A small segmentation model, trained from scratch: 64-pixel images.
Rows from block 2 of the decoder of a small segmentation model, named by matrix and row number. Rows with one number belong to one channel. Each number is 200 + 20 x the weight over its row's rms, rounded and kept within 0 to 999. All counts start at 0.
After each channel's rows are labels from the 100 images, of 14976, where the channel reaches its highest value: "strongest on" is what is common among them. Only what is clearly more common there than usual is listed. The data: rosettes with rotational symmetry. In brackets: how many of the 100.
# convs1: 3x3 conv (decoder.decb.0.0.convs.1.weight, 64x64x3x3, standardized in use, each kernel summed), inputs 0-63
# convs2: expand pointwise conv (decoder.decb.0.0.convs.2.weight, 128x64x1x1, standardized in use, transposed), outputs 0-127

convs1.41,200,134,204,180,190,239,191,160,188,179,217,208,193,225,204,207,190,193,198,195,204,208,207,189,199,222,188,213,193,240,207,179,217,212,207,210,214,181,208,252,193,192,218,191,208,186,179,168,159,217,201,207,204,208,202,177,200,226,192,164,201,242,202,199
convs2.41,178,180,169,203,164,198,230,238,191,190,199,175,160,204,229,206,204,213,208,191,188,193,218,190,221,233,170,193,221,211,243,146,212,169,206,192,198,228,217,237,176,223,167,214,205,167,208,170,205,213,235,190,217,212,205,217,211,206,200,208,215,203,192,208,208,190,207,185,204,191,196,230,194,234,187,207,203,200,176,199,175,205,186,212,214,185,203,204,223,221,177,213,204,192,236,208,170,223,208,196,207,197,201,243,242,154,249,200,201,208,199,211,202,188,182,184,183,201,200,177,193,165,198,205,217,188,239,198
strongest on: three-fold (38)

convs1.1,212,187,214,218,210,210,203,189,193,218,219,244,207,185,191,166,239,215,219,218,193,209,201,185,223,244,219,196,205,181,160,221,223,212,194,198,202,217,170,214,173,190,227,205,159,182,187,183,184,199,189,177,157,189,217,200,197,217,200,190,209,153,193,207
convs2.1,184,205,203,194,215,193,213,190,211,198,223,198,198,203,186,224,245,177,190,209,194,215,164,212,217,183,238,194,181,238,174,191,201,235,208,199,184,179,191,224,185,184,183,201,171,206,206,193,228,217,180,222,196,199,280,182,243,173,163,239,200,212,212,241,203,248,188,207,214,221,188,187,215,202,242,238,187,178,234,217,179,219,194,210,192,232,201,187,192,200,218,179,198,183,180,191,202,203,195,202,217,185,186,184,201,208,188,214,203,211,187,215,227,208,202,199,212,208,226,195,193,210,205,246,202,225,199,190
strongest on: grey (44); dark (34)

convs1.23,233,195,222,235,195,182,209,235,189,211,218,195,182,207,216,202,194,175,192,223,176,169,189,233,205,185,207,185,201,208,168,169,176,198,210,222,222,164,183,222,166,209,195,187,222,158,211,195,181,218,201,181,189,191,208,180,222,207,187,195,214,255,206,198
convs2.23,196,185,185,210,219,204,220,201,174,206,201,202,204,238,193,216,226,213,175,192,162,224,169,195,200,180,203,223,213,206,200,225,205,194,189,171,187,172,250,208,211,189,200,197,196,188,199,168,239,201,189,168,192,187,195,182,199,202,242,208,195,225,207,237,180,181,197,168,219,208,201,150,223,220,203,199,178,185,171,196,176,206,163,221,197,205,188,232,209,216,203,181,203,198,243,176,191,236,198,198,241,195,186,234,199,196,220,197,182,235,227,202,205,245,183,214,234,229,196,213,208,194,212,228,227,221,192,199
strongest on: grey (44); dark (39)

convs1.16,219,203,190,174,186,156,209,195,211,180,213,212,179,190,197,202,199,201,206,190,219,185,188,236,224,240,215,204,177,221,190,205,201,213,199,219,204,208,171,208,197,218,186,184,227,228,184,169,167,220,204,202,206,184,196,190,185,202,221,122,221,204,233,205
convs2.16,188,181,222,218,195,209,211,201,211,181,182,198,177,208,219,201,148,189,177,165,202,181,207,204,209,182,221,230,180,224,212,171,212,217,218,192,222,212,207,210,181,234,223,199,175,192,197,180,223,218,169,224,221,228,237,224,232,185,228,231,197,193,211,235,198,180,187,174,217,142,204,207,190,158,228,219,186,206,190,214,192,234,210,220,196,208,186,220,190,181,232,211,188,203,232,190,178,239,188,208,196,184,174,179,194,179,166,218,174,195,197,220,229,199,190,192,218,186,204,188,185,185,166,214,217,194,191,199
strongest on: grey (60)

convs1.40,215,188,215,247,192,171,191,197,191,185,195,201,190,203,185,190,208,229,222,194,225,213,200,184,236,194,174,208,195,222,184,191,185,212,205,190,181,188,166,200,182,220,189,201,243,205,200,194,139,172,239,235,153,204,214,191,205,202,222,195,202,212,201,218
convs2.40,187,225,197,198,203,202,178,232,222,201,207,224,200,190,160,202,170,205,228,210,190,192,215,224,206,198,172,214,204,200,162,207,234,211,205,169,181,214,188,161,181,191,230,183,186,204,211,204,205,187,220,184,226,206,216,190,210,226,196,207,246,197,240,191,175,202,160,232,220,217,186,227,228,210,206,197,229,204,201,201,194,234,197,203,189,217,205,249,172,150,237,198,199,201,195,199,166,179,231,219,190,194,186,179,170,205,194,210,179,211,206,187,202,186,164,203,197,163,198,181,190,199,176,219,222,177,162,199
strongest on: grey (39); dark (38)

convs1.2,189,191,199,214,228,197,194,229,204,181,195,223,187,196,181,258,199,193,238,197,195,188,190,213,194,184,202,205,181,193,203,194,220,199,177,213,271,159,216,213,175,200,219,193,205,149,196,183,194,195,183,176,197,204,183,222,224,206,195,218,208,213,168,196
convs2.2,169,218,206,192,203,157,186,198,190,181,211,241,196,212,190,186,192,200,230,171,188,224,200,180,213,187,217,181,222,160,221,222,167,228,183,188,197,179,221,263,205,218,208,171,192,196,226,195,227,193,186,192,224,204,212,208,151,201,226,215,227,209,201,193,172,213,180,192,185,226,183,194,172,183,227,210,201,191,207,221,201,191,238,166,199,224,171,208,204,189,199,183,179,185,212,233,229,194,224,218,177,213,166,205,223,193,201,212,222,185,205,208,221,189,195,214,177,169,194,175,187,212,179,227,222,182,227,187
strongest on: grey (41); three-fold (33)

convs1.51,182,203,183,188,219,182,184,179,186,204,193,202,185,186,180,216,200,167,250,209,175,181,186,199,195,205,179,178,195,182,196,214,163,166,208,187,254,175,204,170,201,222,237,221,216,196,188,208,233,200,214,219,236,212,207,179,211,206,212,220,192,202,209,233
convs2.51,220,198,221,234,200,198,196,161,196,216,216,238,196,249,177,170,182,190,182,185,204,186,202,201,198,202,195,220,163,182,196,198,197,198,224,209,147,189,193,181,223,218,182,207,184,187,223,190,212,218,183,179,222,209,190,204,214,168,158,209,171,171,194,253,182,197,179,217,200,211,216,215,189,187,200,235,223,191,180,195,219,170,198,216,198,167,196,208,201,204,204,228,197,155,206,220,208,225,208,241,216,199,221,229,223,213,189,191,192,201,201,153,184,184,236,162,207,184,187,197,204,211,227,211,224,213,188,195
strongest on: three-fold (59)